config.yaml
text_encoder_norm: "layernorm"
text_encoder_layer_scale_init: 0.01
text_encoder_inner_norm: false
widths: [64, 64, 128, 256]
scale_shift_norm: false
beta1: 0.9
precondition_frequency: 25
Rows from block 12 of the denoiser, named by matrix and row number. Rows with one number belong to one channel. Each number is 500 + 25 x the weight over its row's rms, rounded and kept within 0 to 999. All counts start at 0. Numbers have three digits each.
# convs0: first 3x3 conv (model.mid.2.convs.0.weight, 256x256x3x3), inputs 111-147, a 3x3 kernel for each
# convs1: second 3x3 conv (model.mid.2.convs.1.weight, 256x256x3x3, transposed), outputs 111-147, a 3x3 kernel for each
convs0.127:466510481527520554500508450505494468533488496478542512523460534494511487496516475500557459523526534514505496499504520526495523490545490476486494496540471521528492527494505524473501482482515507461504519476474498526482506503497534488530463532517486518466523542514495539496500501508480496499509512503471573487534504505486503491530489478529497500488411547501515485474495581481461503501503483544498544490523497495497481530544481463518490507482504507576518512525451494507505547521497492490489479535530541500510512572450528549516479556500492466458500485504538542516494487493480518480508505499490496498503487501500512485493578471518457514489472480507484493527507479501517551509522468510489495535540551471467476489528499533490487499472534516499476550515501476479520478510446502541549537497460519527480505470532500521493502491504499470530464534494491546505485547494516547488495483544542526498507509495489520494509486548497482510529495497494442502508545496529486508494516484504503499486520518542531521510510490
convs1.127:547465543482483529524508489517478521420536462500509461495484538477501498497508504509521518523461449509515500521450495514513522484516487503492489485537486459522473468503527488496449458527506453503525491504499524468477571482534458474486530493541492533476462493502520503482514513511525461472510482521454536481505539506468450524526540492536489451505518510502574464497492489499482519497527472528495506517472501504503515479490489516493508513499515463486493490509505492545488495477443443546475490481489528502512472512505517482491471480536538503497512473511446489510538553465487496495537530494475477504530483481479564499472509495443507493509488494467510521503492483521509498494496515499469509507513544486486525533478516506476493473525484493476508516453456486542507514515460493501516469557473530463541493516495536489546511510487507512515503502453489450498524498548528453503506494491513526506466512457467477477498520531471455501514508496487520488476531484510480511536516483504469521487489506492534504511470496
convs0.128:503510478490471510511515458511478468481492527486495493511524477488454494492520480537533498487505511486488481510504492493524472461481537515493482455495444458480503479481493491460554472511494453529500499456473479483509521503528445549491481508428489545473444474528474498499484519505452477495494482507490444518508518464503482490495501510497464461495457458471493466501458520522487459498465505507501471477503546496518479481504450547540493526478480508531537486491509515522473483517521493503459492489485472464489508491524509474469546499508486509461512498482489479518507525480488511542490454504470501493502479506548550434529503499499507493469486498510503474492534493495520502483494489499472513499533481442473493510516489514518488499489504518478515527455486558489467506482521448490483443513530468461477492535466501501490509529537458456496508539517483498455467483536523507524495456477501513483491511501492453463492510446496466524524490483468512526496475484495525501506463480506499519520487491502476473517491510
convs1.128:536510514484489542511466535551498491517432462536489544475475481457506523501493519525529486503485524506504541509505544526531503542489477521483496476571509472479532462505499490479510482496482538495511509476527503491464528504497497489450497535558492507503519475458505544522507484480474485516514535440451512511522504538465532454505464496497475541495458448512522502466493473505514510483500521518548499498506537505512502497504495543496484473497498478476551535451548514492478483490510471492424504493548506523561509516499535490528505512440504505585503507487493485475514513525468483485537528493476519489487478552518532548494504505494487498512517491460464500492516488514469483480453495500504501494491515511523483529475497485479537487494512530454518464494520506454507497483511454554451481480577525478499543507516500487570481479489491513504506517499527510495482511554525518488500475499518520519487510460488469491530522498504496508526448529511431509521538482478489482539470541476455527528503451495539543503506502
convs0.129:519524446481520488464544507493487474505502552537484521476481484489537525488494500489512495498511536507447493471511500491471535499448447492470497471495552483528510536501483486507504472484543515515524492553533520527534481493533440477557507506491482501506494485507478462476488485539502477481522502508519491522477450493489494463458527483512452479465527451456544535517483503484486494500471468492474517480440506475490530499506526542486513512497477503570504527533515505539529548542521463470482512483469518532478450521520515501538519474498524482492494480513539504501489507448487556515512490516481513494493465562500463558511466520494516522507576492474511518493494510476513512495492518492464484518492468492497470487480488530482497472500489485493506544565472507530539496514492488492523481437496496505505520490493512487519473490528478475524467496457480530471505490532524508476495427503522517494492502461497448531523467520522493510483466545509478549525520499532504548536539517517529536483506483493530472501489499
convs1.129:551496507498463514473552497514527510535521458437565478522528538505480461520530517524503517479436526499481469488483472526535471533466488507532522512542533496474506507483509494518534496515535541517496511468556475463485513522496459436528522485507514506483510482489472478463499479518510461474519492526513459513530488551534489498510524479443484520469485503507483498512481524474484493525525506503502504467505503505528479502505531508514496509504458535472476513470472487484477474521476491485490476511528504497537488470532510502521533468516486536461497512538469471486489473521494466481461522512489506459522521516539513514473510501507499478530542462470482533476487478517507519459509504516501507497516504532487521511480505493518474480506517471489477485482442532477511510504461476523508514460501547496513488534500464502491496481497478518459466510475490513525505477526479472510510481520461474484502543486479482510515448507472513512505491463538511482499555526520519499514492467481475528510471499513473498493479506
convs0.130:478489510467469493466473487490490501493487490489485490484498510467473493460468487485487511462462480467463479482483488467478482469475488488483498476468488470464480480491506465475499464451486471491507454475501450463480484485498480480491468478480486489498475483492466468485489481499476464491464467476473467486458462482449451476483480493474481492466472484480483497473494492466484494469475492445459489441447475488488491476479491486491494481490508462465499463459480496500504479489499476486496473478500456448482459449477483489496473476496464467490491487492484474490475479481490497500473477487462459475463473488453456486454449472482496524457454507428445486478487508473467491457453481486496498468482498451468491499495499496496497496494502489496505470479494462468489472474483452456473456456481475482500470472500470466489480484499462484485453469477486491503484487498479468487485482493471471490464457475485480495464484496451449477481482499472476486471469481483486515468477500463453484489487497478483492481483490
convs1.130:496503494491567489407489510508498506540428503468545502489486500513522488483546478501516495486491507501443507510513501448502516510457514495508506500434517611482490477491500513521490521517495488489505498495497561548482473510499499495494524516494511524502452446518497465501503488496536519499411545507507519494506468506536500499510499506469476510544494493499507507522475499435524497500506500504504505483491505499491508489500503556511488511508504459470513493508496489500499520513495450520491507497494512531497441489513516494493504495505421517508493509499533470513460485500499501501509446502594554474503497497489527501555450503476481503563563472476499484510518497450492503514511502499499497473542497467513493487504500539498497445522506480497503553505495474514495502504501547432511550420529501487507482494501593474498526522501403454522529493499505512499490471508510473504481491500579490478553509489506488498469548485526535479505493502441550496576508482500502494487526508495491495499488501508540489520463503
convs0.131:476502500538488541471522501488492502467523496497505482511503483487471545490543507503498483490480483501433510507484498518475524524468509489481452524455495491548491489521496486456473485520499437548463489463512478517542513495479458488540470497517517484496489511486494483487504486488518485524529532500490534487487481477512508510487519493479529532497534480485476493480503535435498475488506512501537470487518495502550515480522511509500518491500489479482492476457567488500497460524514475477461491483492490488474495509484500540462487501490496454530488497506497513468513501461492458588519446526477520440505494477460472512486563545499488519502470533486537486493532501499498506471491469498499475554505471499481479474533487507497545505464501491481510498479479454523540516492480525502503512469493507509501493471501480490507487486466486483522503493462480499521463536512453521489500518505477528475518529503478510499512508479485490484516512493480478510491553490505503440483463507455439523510489472509511511542487491
convs1.131:446496500445500500546466497531473502509490513484527505463507482503496480495508508516485498516513525478532511494500484459482490556473522534481512513503509541515491485515547504504509484509470457541507480514466498492522528493506537485507538478490487471490484460509475467496498510474439477509507481515467519533475514484511549449480478487556468482480449502496494478499490468516479510530435494511454481506528485438472511498506522488539532497513513490494494468491486474536491524519509454533469560474507501520484508490503481529463535532478513488498502464499530516487471529500500503522506505519473505510511561487507543535493479522479530512467498497505519515503539506520540521524520501516441488503504443543544514475488491461464513527502485504436523484479484450515482510484498520478505473559508494525515474508488539484485458501479536504506503500488445487539503481498513501481534509524533513541479487480475455514527501473455545481523500483534526494517519536506481483529495510548468519555512511542515508509510455
convs0.132:528542495503511393524503473521489490474488512494496487476540494491492521488440455526518523521497468527500452516534495537476484467467471497522493555478565506471454523521508532503463572445444519505541530465474525478476469521489476522504493461472512462493488453504478510504496532497533515521523479473496491460537476527478506513530524507521523490510447449506504508483519451487510453524518463567482532524440469546489518523475512462515507492509514498534416519508485483531509506483511468510491501524507493475475562517437518476482498526498515527479517500491521490525487480487484542488548492494476500455512435500512465510499517558512512532495480502478475421558473490516500470535537467532491471556501526503463465510522514492499493492501484533486504519460503498484503564492463534485513531489456530506472521529484527510497496528505492456528513539464486474538511482445481514503513473483512449570484471509527454507543461515503442510502508502466499469445549515479488537521520457519494443504525476506510488505480481
convs1.132:518491528520480514524499555487517538455463486532494491504512516502473482487487513495496497472509455497545467483519532531505484479457544501484494484547445510513437503453517505498483500531500484517476482516483492450515526484564475444526520507484502542489477483534496507516504521481516526471502392551492534493493490507495464510501475515469533501454538467499532476503512477503508496509507479516516478487494502505492518519466533522507494495493517516484444483508530469543462498521433462515433488505485506518479518499509521493531514473539490557492523486512472441513518540487515488538507559523511430457505534486520557491475513506460537498532481441492509510492519473494544466470529489497453542483535504515475476494487542484502503516518480506483534495521484500549482493528515503539503500538460507478534516466525512527544518536494525507541517460515498493497530479550502460465499518485471532498518519478474495530515516553503468478514515426516482499547477480496523490536458521478464516504503519502510481487499469
convs0.133:510515490490523481494477431544506499517500465495572497496486467454475498462487538483500481505477537517448472513505510481512486486470506481484512508495500478548499498497455490550562451490510498566495453563521495480479500480455510467522481484488512456499527486451475508542468515530504535501485465538549506515487473499485467473510507488518444486484485551521464476472457544469471503524470480488464467475512474527512543482484517528489500488542487497495494488466488488514461499518573497519475495479499494505513505451492480467503482525465492496497497491492503475526521491480513532471499497486474455488502445524478526479515469508467557457463551522495510470487538512490476508504460496501477476468433492467499529487507501507519551485493524499546513528520495507510458491522503490427481484516513515511516476517484509546472524518499516484451458445477504479545514527427504514466500512490475513538514478444505475491446498520476502495510505518496491515496469521523501506475480483505525490475496525504512501490497491
convs1.133:525433491468500502487475501497486513482476473473511503528508473486505526518497531491547513495481503532483503542414510441505517487485478585465489460515514498504485452568495461483503522510523520449491529480497506518493559531493497498509539463481500502507474508504512482501581489492484469507458491496463534491517516502525513499508528511521491502494497524487495491520488507494489505509492508499504464530509497488491495524487495485512491498502492535467536525489469419499505509504478516527498511521502502496533502511497549486517499460505530505503521533480512492523473502518495497483501487498526484505475464509477501496526519468469498493466491490517487513486500506463533505487495496488519471515514516498494512547467507546495461493483511530514511436523512488504488448524496483539535523486505516500519517498489478487514522453497504512501477516496440496483569464474546456498488504492510482459447505529467515506452521524449543466474493518485498515476525483503464489491503517483506493454522462486460501499492505
convs0.134:504549510491532483492499523505507490510507500504482497494539475456520474584484493530500505517509469487515507500450510515499530510526513524529465499426553511520509480504460473578477499529512515518498494522507473505535541510486507557534475487488520530489484535492530478485544464507511503498461487536505508524508478501505478507516514527485520502493492461492511447491493524498505496484500500504496497528481506525497469469519535459496511484513518526564514478471517513466459492547548534508484513502453515504482491522544527492554497485543532448509520479513509474537481508465492556524511482488494518470486515465514487537524521470510545450483518522510512552470515493553548522489458465509528515518485503445478512504517489510464526485530485478511491522547526484523486493500497523494494531522481496512469523531508471492500498538492514488508531473502522561481504514514495498528508542475502505527482463490499577524509498495452508478531477498502494513500536481471512470512483511481493458515535477510505507506485514
convs1.134:513518513488453525513507503530507471446496495454550425481545485475483500517501514530496504519502472496492493495471519535505475498503534489479486510541500468491504451549520477439477497535509460506515492495516483498462548481539465461487522536527489530458458501491490526483462552527521455497537471492487482503527529502446490501533518502535506459495512501520531506488511472507482506496503500520511493496495492471527492472504507529475497499502484446511501481520502479531469506509455437517483490504486492485531529478513509466491486501539512486512499512475466471509535510510472512476519517508501472508525492485500546498485484512461502491510477502476492532506504465502503511496526493476465540517529511490492533515485532510449507536489491492506477473485473510518480526466466487541492502510508523461541507480508536505547494525502541497492506516453490439498579464559486479507479515489500519523468500471471471490495517521469449506526533496455493497512543501486522496556453500514495511464501508503522478501504508
convs0.135:494523561532545488458488476510506494523510503509484524505493508520475488472510508516559499534472534466485478476493534508523469500532537504444472509507517498546468484512485482537514465501510485479473518484519498513517522485517521485539499555505532555491508490518484505488519520502452510510519494510468490470482532500459536519470491510495557481433510526496514487508523465483512537470531512532462469478511556472495487563509502490532488519477487493507535484493487518540504531519491518494499543511497461513497506505495531506550528502520481475487482528495533480537503451486489479533479558496519425518498448541521460465537558509498510488480518504504511500548443527542476493495511502497494438512546524544488461482497492496542485517474492489471503472510513516510503496501477485452518513525496519540524527478465508508488476514445542508505517488525506499488462552475506529480494491523498543546525463446514486483499531516487487503507505495524498458466564556544479465494513519495475493504496487476559489504486487
convs1.135:505476511513468522471554488494503476428538451513511474467518504500480516532483511527511491507465500524509470498484470541494519462523520504505489501523479463515493465516509474484483485507503453536512495501499508441488552486527482481475508520550493509491476486479523461517483516529508486459524475526492486515519525528479466500541508532531481457511533484549516484506475501486489522524489509531483485476527491478519507511488487479518497532492504452484486466531509485558475474469471474507492484518477535461510493513505488457511490503504522513522467523483460508508537511492476513456536526508477488497515512477484546508480500498449515474475473510499512528477515488521489507502525477507450509512494562505484518512511498533426499500518511494482493460471473511559479476508479500523510496536464514471512518481555510511526507503489508506514529509472479456517533477542527479506476525501512510507490502466485462498507522544430494476545513482477545511503473509511485504525514516502474497491481510501525497503486487
convs0.136:497529517483527504494516490514504496485525465495465496468556511530484513491445468515469505475491499529468441489444532508482508547468434496518518492488473522486450486525491451543547503485497477543524449506493484532483512477488472493484492476501490496473450492528528521515491474493512501512500462494505492502520498465448510491516479519493493454534486455539500484525506489524464469477479481482466488492522468498508521523487519521469497489510527467472537492513504486470465490525539533447500488513480464505527476468508483501501495506488489510466490465472525544495503470483461470491512474564503500465505470449498542478494489484474549551460478552499483488503468509480500490486549485453502460538465499472439473484506483492503496514487524503538493494514503502525479490475481510462474494487467499533472493514469479547531477443485512466486518489431511492499472517532500501527481482505528512491491528506466494509528450536463513486487532512503499487468492514488478513461483529529494456470493510504468481488481485
convs1.136:464501495460519485470533505567496498479482492505511526466548482493488503531499520531528485534498503549507488479537481539494500489502504557484456507510558455532489523511500507503480541530505485531524539490485451507509535479528494473488537476502502503487469513520543505491460546525497453494510473509486496482500508490459492510512501501516457479568477513517508514504493485512537494538467486472549530520505501549479507576459489523464502477527497471511499486476495513503492466480470440521522483560467501518502456464534477509475511472518479491511535486491521487503545507494533490507475472527434508496506526449492501533481534525509504474505501512468550530510505503516484501501489505490507500568507468530500534464512476488521492549464502497459483492486517502505497502501481475511494502560508497499499520530496537489519486455505530481487490535496459490509488482505544473504477524493521496494415467511471481517542506500455436474502503513465518497515517499524459512500508498536481477513495492493543518468464478
convs0.137:496525485500499482501456522526504475494499488485471523496565461521425495473463504489500495493470526476498496505541499504480553492461486497515451500508505488456533479551497459482505551503501428528519533454482543513477477462446513517511499539536520508470503483510520465497499501494527495466498513465522471482527534499522453523500527445493517499514456475510482544481507539468520489486513485485484563530490512513517476509522518487519562473518509475475503493475547479500503496556531461501461516496448496482538474505503497492491532495536516494492505514443516525518485490529481546514490530501495495469512476472478479504493497530505561497481479507491527523492487516470518501489498477500506505480510491532523540500497495484469495484522506499513549505479507550465490479502499488454533505534493511492487492473520485473546469489483556482540507553430560488463549543465497472483477525462509521522507438499447529481499539466537459483516501522492511484518506504521506551521501517526475482494514460483557465538528511
convs1.137:545477448455498450495440533483466520498493487466502531470526493505518523514496437503522504477533439435497471495490467506491507489503532497509504532510514472508499495498503511513497481534478533505500511526506497473513493544502510462526518485493475487491511534522476479503477537512533499469493435504474520475532518441472516508503482509487459508505531490518524516518470469462485555484503496505496497509506485502500491519491490508464517494525523476527456484473471507502535474497490467487522487518525479534493493506527513509493510490522525481497488511524501489540514523471471520482470501524567439510488512488527489528511504485520483512492499503522502533489514494515488494502492480514476479493482486544520486532522492503539495502486452509493515518495486493461502473517503527464478499506459513507487472439505489509483477517499521508504504494490496474517482535485510522490521509472426479532497542465502504475486501505507446460486471494477465531502560576498509541501480442490489525503518510475547512551531462
convs0.138:504535468478489521510559521499499515491496474510512527478472523523518500498487499477534474527504504473459516494504474478548487499518466424568506528469506523544429503500466477525489535461524473507498548513474483514527478535519521426521509445519469530479485489501485527537494503515537488496513546468490535463489524488500497484515510465495485569503469517449525526502510538501494475495526493474522501497498541444553494532510486490529506496523458491497480484534505478550495533515503497444487516515467473467532526559459491484514496535544512473517505482491510544480480486498499492488514564506453504496478485575521514510495503527493516500518477510486518481496468505550500502483508531500501468481497561538518465475505490496531495520477487479524528508500462489504515506487491462536526526505497504468517468566489498503485520569467499476532473492490504484474480515479539514474510531510528469555507524457499566478502516543516457493486512491519485478531482500500506494508485471468527537529510491466507496548479461
convs1.138:541473559498458513507493520474532514447512434497500489479500546513496471491493520533500494518476459499527489520477463508497536488498500520467496481533493483513487476504501458526484477480497448480519497535482524461494533510509466475512554440563470511488506483473480501527553479501495476474512473541461536472541510529466476496543514504525490468492535487527535470517471497484511523492545477517497507537479475505523501485498479498501537487508486467504502501496504503544472471454470456530496497492491490502501489532503502490506520453535514523497469466536476506498525540463496495507561505481477493492515502467470546525510516477469510501488491465484504542494500497521481490481531510525413528492529544488490514519488529504486482477510489490470521509484428492532501485512463498524515484555457525471540536465519512522534512528495505504481511479513466464499559519539532438504528471509492525503475528453452464496517523539457461487521512468509533511471514499513464507542497492501494514478497497520526523500466491
convs0.139:536497475489488462490469490485449489543504524504514512535472488485528489534507495514518478495479490541493525504496495522527495521543471521475516521500534483491517523514479503490505489493497529521445501517525440542476565494473508467505485551459432522476552488512488501510474509494469489521499461495507483529512485539494524516477517524517491493504490485489509506467492499468522467498487508498518513530495501532506535496532520484528505517474490479508493481530518503511512549502508490501481489500484514521494485480532475484518522513511492507492500491468519533535508497482471497501541473491509537469455431524499541553474518492524478478481553520504496476516464540513478519470505492504500502531503504480452505501494504474462497483486505479499471506503504508571493500487500518454480504538520525442476460507529459586481520444491573514459485527464495484461524526496481482517513486559505459490525504539517502504475477494499491486501446520496532510466494497478482494501469517496520534532499502473509526516454508
convs1.139:500471507474511489503545524503577548436500526501500492515517498483503501499508512503497511498504503503477470493498476488524477450496545514511515514523486497490468519506477472493549500512464521477538473513481538468513514514496521481498517514479457525459515459518482530487520500507482482495504478485506492482481516500491519491509545490518470454499491527548518458468479553519527494534490480501526520476538457505491534525480510534510482530486542482481526495492510457495518513474518502449516464512502502479524498492490501476515520508497478521505524529484483508518524491465492468516487518521528454520457534467501499540482504501437502492518487506479518473496508473537434525533503505496530491538524470475475512500494491500539480504449458485498467517511497504513515489493444497565472494475519530446487431525510505507495529499487527547521489489498512504528508483504527505451478487482501503518530512475534518518532495515478494502470531518452514506507510493530521476549523501506508530531488456495514487486514530
convs0.140:510470484483486513483420492489520497493486482467455507499511502522440495476507487462509500490496512485539492487482484515515485488466571462453503516560473521508483504529497498463476447497437501520489475463502503459485513526534506514501514447459462480448550516504494545494472484506477495514516501467515442503491515469488542503485500498509445483493505504500525498506509495520506493489499511538475484463524476513505521456496499507477506490487490479481480499484472441516517477490520485481478472468492507497494482477466504475497467505486512524525489480510506468465465536510475509510527480532482496498493459501445518530522532498497513496441538504452450457498482473468486523509485511472489507520498456499520495499497483481489485491475506500540478470462492499505474480478514527480460453559468510484512484492493509518498505503493519467515535559515476510495518504513539537542504475532489497488486523565476495491483489498473512539514495525498502491513516496466507498481483478540485504487492497490520484487508508
convs1.140:519485456530454498494499524475470505484479512480520486503522462510517470502499484560535489494466498524518499488512466491521540509519492484489522544522480494500528473556551481477467509523523498494496469475475486529487483461554506530452497486518453499481492470498517521490534522503474422498500491507498453514470571468515512502503506503513476479481482508551501497490515486502507503537503547507510473517479496517501510484515505516468515493457519491458443494509481536512469495462491481523479501482510508485542487500520494483447457495524499476507529507530513518505506496483451487483501503524521509497526535511476473510502524496492493471487492499478533510434501478501485512482511532507525467509489475502481472520567438531458539473505530504470506502494498504515496489532552481543493505476495494504466526501484520483491441484516486548546495509491512477477491507508495494529467518477516499488515501535487473517492541499521506511445488532500514495491522507584503442528462507494512537477485494509523493511463512
convs0.141:479503490571424509453534503488511490524486487516448526525500519483496529477521463524491508516486514521480533484528512470514488493518513510526463528492527455517449479490518493499478468520495486521513541444500469514500493480487517474528500466462511483487502499502549507477475511466497485518498525425472517497522513467541498481467541497532527484528522498490479510529516483476481472503499484489521496486508506463498501514523503482499490487476490536476499458546516458501554461511486477483478494512504546428525509516501479497500513509471485548473512510491509492508489495489496457568502476504453526496471484471521513484519419490508514509513490450476501543517481496513478510496473515486495499477508502520528477485521512500522527505484496484515501563502448449517486555485470449523554529498524531475513475511471514458530505519511453471489495536502502490406489458490507516493507462500517536471507494461467473491501463515517500504473488487476528479475452494502481499544461477495531491531489477479545468479505517
convs1.141:523503520493490495526505532492543476488458434494514510460573478534474484485505525503498468489515461481538479493460480473520512509472520493488488474516518455496492478526515505459484411500512469474509511521487482486482556475480480511521529509456458529468512473494494543460526517507513469491508499494517491489477523520440506508506514494527511474483471507526497523478484481512521483491517481472532493519493495521507473478469478501487535495484536471491484514501530475540479522516409461482514491517486488525507480483521478505496482498504547481518485469530496457478462568466498490464539500505463530494486552449503508497475527523452509503510454474520475538503537485495469498484530493495491494526484522496498492501526502519522442476481513496479518490498453487521538515508426466551523483515500515491480583475492466554513515491482507528487430529490515473479522495489500484500468525518546468541464510475480445502496533525462470474485507509511493484509515491554504504498516504501492489475500509514546495443521498
convs0.142:449500458538493530522534532495510530481515477515495502466512497511555516538505461508468472476490516506479496507531519478491478521482491511487480544532502511526475467464516498441483512529487484498489527445553466504466480526520490529497490455473492503482508519540498491511512512532467450510506508492518493490464517472505511475532495511487539467482519505505505516497527463486528516467516501502498493463532477478498506488525488516495520427485466545496486540499510529479509468499524488526496447488472511527502554525476501542487466536497482509508518520509475544542511484485510488521514454491472506516482473548520506482465517527510492505494429514507509473495489496501541456507541524515530510498583504520497513501493504489553493482519504468535538451477492490540508527488501498470497503492472471500493495516515529502515541512529427511502466504497483511514548500526524530499512548492492518516523510513509497511506555508503521485501446546504520514527500492510493518499512506521480485479526465518516500511511490
convs1.142:504494493483529519490515528483480465536461526503507456440504512474513474510510511473507468467490480514514523503471482523490512478474546503471488506546508498505566513517511452525514471470494504468498492501503513528480490494545509460463474486464473475504511479505494521466519544493456514499476509501465522512488458542493487527493534550502496496496540471482560493474465506511515451496486496518542487487480497460481504463481531480494523500467456517546480496486506513535482502472492489536502525521449507475453472515529477447464478506489497495482502479495465520478489490500533486503472502493521522528535516503535539515516519506524441532494541469508486509472490513507501546542530487460471531495531520489471498468464501488535479506486501502504515495510469465476465508487485495506466533478541539515539499502512515514455483519490527481522525553486523476451540513537491496524496520512522501535513496513515484535481498475484493482506501514519464558500512482494464542501501540504500483497436530487498485503496515
convs0.143:507505471453538516467500474495485484509513528509531512485491457485525508551500505470473509522531479513490501496484513514518514476477499488534482529543508488501485482493478476493489535508478522576467514498501495521477462464549466515472514472511470476492513554491537486472460537519514514491478502499483506533511515475499522533503505526485487501488517482485555535493475534481543497487529511525518495497513496503517488501524468502536500483479476466510512468517488520508520499531509492529505510463478478561477486498497508478534484498497497520477472515495476536540491479520491546526517458459474480507488484479484524531482512493492525509492487513548478512478497477534524521503486489477476486520546479516527479497502523520493489509470507500506483487519489512493491487534527550495471531450516497489474515550491507502518518518482513540473462483485505452520473558477489472523501509512519500489496493534516510543499457488532490500490472478514553496519526541513482484526510477496537471519477520502477478498499512
convs1.143:472499498478515514496518474488497487437530476463532462517493455491500484498488492485476457521532541498482493445457510501503453477482514518478511528474539523513480497512492466510459469558514492511494514487487530517468517483491545488509486524472477470495523503538487484461516522483513454494521512540478490492544519515500477442516522501473479509512482472496477489525517467496492490523494489526517467478452485508569483508507501484542437478533490549451532527510479496528477523499448490483502510539476507495497473490516483501538494517437511505500499518463501472533513513522510490539496486512469513511522502498504549493525449488497474446513526485527472538524515466478484477489464513482503489495499474494569497469501491507452497474466501522516522476463528507533501498477496515523506491470552520510526489503472506460501469493512498568484487482520524516544508444518472513511472470523545514451481440518460511501543538517478503463503530484491454537506503537502492481492476534542507542473504492559475568480477496
convs0.144:516493485494557503499494516495483493498524508507522521495477501475549518516552487501519495475504511504526527473511520531493479540478508528498475508521491473463523459504514496540519509544467503466505486520533512490504498523494506532505465508477557486505534475515445490488463539462487489528487506517483546484546464491489492508507514496551512547516428496488499502523513562482491458464524529488493473487530506525519518477481497494522508478538528517542504499509478523478483491498541487473495502515490506505506510493501543516455490477459507496554511528456510482503499490487457523529524503521522514482499475498515503468451487537486497530491535547520536511544512483465525467468507479504507513523469525519491485518535514495460522511493506467539539475507510518462512482556502541477474530501511509486506478509500443503561517500529501493441470518452509527496547500470514455501476514497546483500481491505480498525552491496536497498517442508542536527478509493500482491491528488488527491511454522524465515519475523
convs1.144:539510497515413539494525501544493505426540453459518466515485517455508511523498494515523467518477499507476492501506488504506491494477546488500477504501512517501481475521531465505471480501496451513504483498506502509478539510522464453488528506548532494466471510494470505489507485535521475493526470506484509474511508497472470552519510516510531461547495489502548515478537446521463527490497496529500515520465479506504504475482516538473496481510536502468458495500518507496483490513467449524473473501474513525493481476538511492508488496493536488515508482492452476508555515518516481486492522523499490495517490496502565502489479496472514470497480498466516510521476505500517485509507503483491506498528531482498515523506496478471525522505456488523475509473450498498497529482477498531491471534499504507534523470494535486554533524494484488530524470496478451485562472564500459517516485497461548508498492469470514467511477515479440524515510518484519462475534538483485500554463504528483523462511507521510500507497497
convs0.145:451519489520491496465509490502500487495535490538471495470519505501521507493486491487514480477486492516482529470505511494464471487500506507519486478523507507522501488501514513528474534498472462500513528499555479510522544451547479511532465491504451511509480530528500507469480454496519543483496552505543507503464544470476536482492477474474523543504545545483455519460513533478544471499490481494480460482525509530493421496505451495552459494515496504517481478521494559520477504476491495433515465549460504469482535502474500512554509510552454497482478484472463513518457492489514545509512450476484487486502459499516520487477511545517483535504480525509478516495517470474493481510492563491531508479523552477488490498499484494501496521493507488488503513495510491522500500536467489510500476475512495523481509474503492506527510506495503446517500518514487540508538537498453497517507500487484518489530498479518526507493520483455527466547470517515531511505582485501498509466542491502480518475502482511509497504534474
convs1.145:538501519486460530455512555519539519440478493471520497501546525477493477475498521528523517531455476498539467513440491519528491488466516501526467494554486446514475479501473461476509473544502508518516501516493506447481538461546474472471527504558503511480483487491511480506512492524505483495482477501510507510494507520481465473526506509509488474562501487519542475462528491524454502535500505518542482531471509484511514475509505514501500527500504471502491482523479498517473487481502448528503484532519518484493494510492513466522474500514534489547504515530482489486509527483498489480510515531479502469504480501492527528457533491499540481515483493487492513503510495540509485523495471485457509552471529499550484500492505518475472427529512509462511499493507484521472471512522488517461479516495511465521506481531527500534514517482497522492494491496462510502558470541495476482523505467513530496462548472485479507514537524492436495479508488513500452487528523515502507497489531519469502485520530506521490487484478
convs0.146:513547503427521507496502528487522467509500508503517499522486471500486519514526519504530516470546544487472481499500468487517532470506517462453507459493513474479536517499484471524534480458472482494486483511508490470497480484529497505514475529509483503498518473527479502506473476501506461588498490482490488499471487516466493504448513470492551539480494469522483477501492551466495490496456545517506543453477458506494512477535543501501507516519480462510503478464525466530484509520563520512476518536504464462535465499510507510500512476505489468476482493537505470542471541495518449510508503535476476450513462481507488522430482518491477514498501550493482483533534472490463461486459473460478490474464523500497489497488515485472491494496471484487509465528514519498493502458554503479520423493501511469503481517512495483545485508491531483493464541499494560530480508512481500506480436499522464570483449500443443502508512465481487509473493487507504502486482517490496491468483489494513503497462534455496503505468542
convs1.146:492501500441485532443549527503485516458493481519540478521493508465512468518512504527477496504471503489526495501477491509485486512489521518473502514523506469503510515513488447532474473529531522517491516483503507470496498512523505428500581529461517503497477478489454534490537482505501507465506453509470529496532548508503482496546525500544479458491486538510529505504483507509462506496507495492509486526495494477530497480498487488487538513492504450506502469530529500525500495523435487522507496482537521527475512478502481512506483514469507500511502461508476541482522544475533485494500511499506486519479505491461579502468484528512488494497515505497514520542501471527489497527515518501499515539507500486515498486509497440491493513490491516475513464495439489485547471517467468540499464514487533478495462518468507507545463498516493516476499469521488484531580483512470481484518476515533533494519497489480471509487489515457494499498530496554489541478494467505488508540450494492477544490515477528495526519522504
convs0.147:495440528510475495515504475528478499477504478512500512484494507498508511459518516498476512525522488484498493479527537530547505511480534503476462528471503461486533485469498544496532481544486454469458512487496426517514531472509455490539484490485525454520467482522496501527494500455468490492504475484513500487452499516519469484504496554520509560515524458539493492481495559527458465473524500457457519511519530495517487487493504491488470500472467497507488525516501518480515520493559513514484483464491517518491499526546505501488459532467488468505486488513478484517530493493486514536469504561545495500472493467452454486444490521501473500515468503484504536475481506513500475501514525503507495451474524513490519476520485502490488480519469473466484498487517475517505456478507515485509474489562479511471482481501493499503522507527486516538473488508462499469487485480473501493482520464484477470498500497513532509472521508478483458520467471477517523469443477511488474501533541530465460477518487485451494519497480
convs1.147:490480493429550503448499511524472409476502567492496497490508491490481520503511499479486484491532508457514511465483504513508529557509505503457527506538515489499506535506488478505539447475465490430508504501505496569526547447536489526503511497537482487502510465504450532502538524547521470461486479481515507458472527543512487496482544469544498480521497484522510478514550466502477496499512426470489504494500475468488513489480506518521525481503503426513515472527514458536504488556475531511531515528488463449521522505502469422468516539503496522498502449459525483499506532480499510518511527477530481497489504476545477488450530499486526497505490501527523499489541491499446496511527491476514535530506480510518508505510537504496466485483475493498474488519499469500472528480457447537504554505512507514497493506494475517512503496507533492527511503512523504496529474508503485516469539517534484552540509478501444486467481496471504485499519523496494526484549505506479525506487530509501480531475489541511517478522493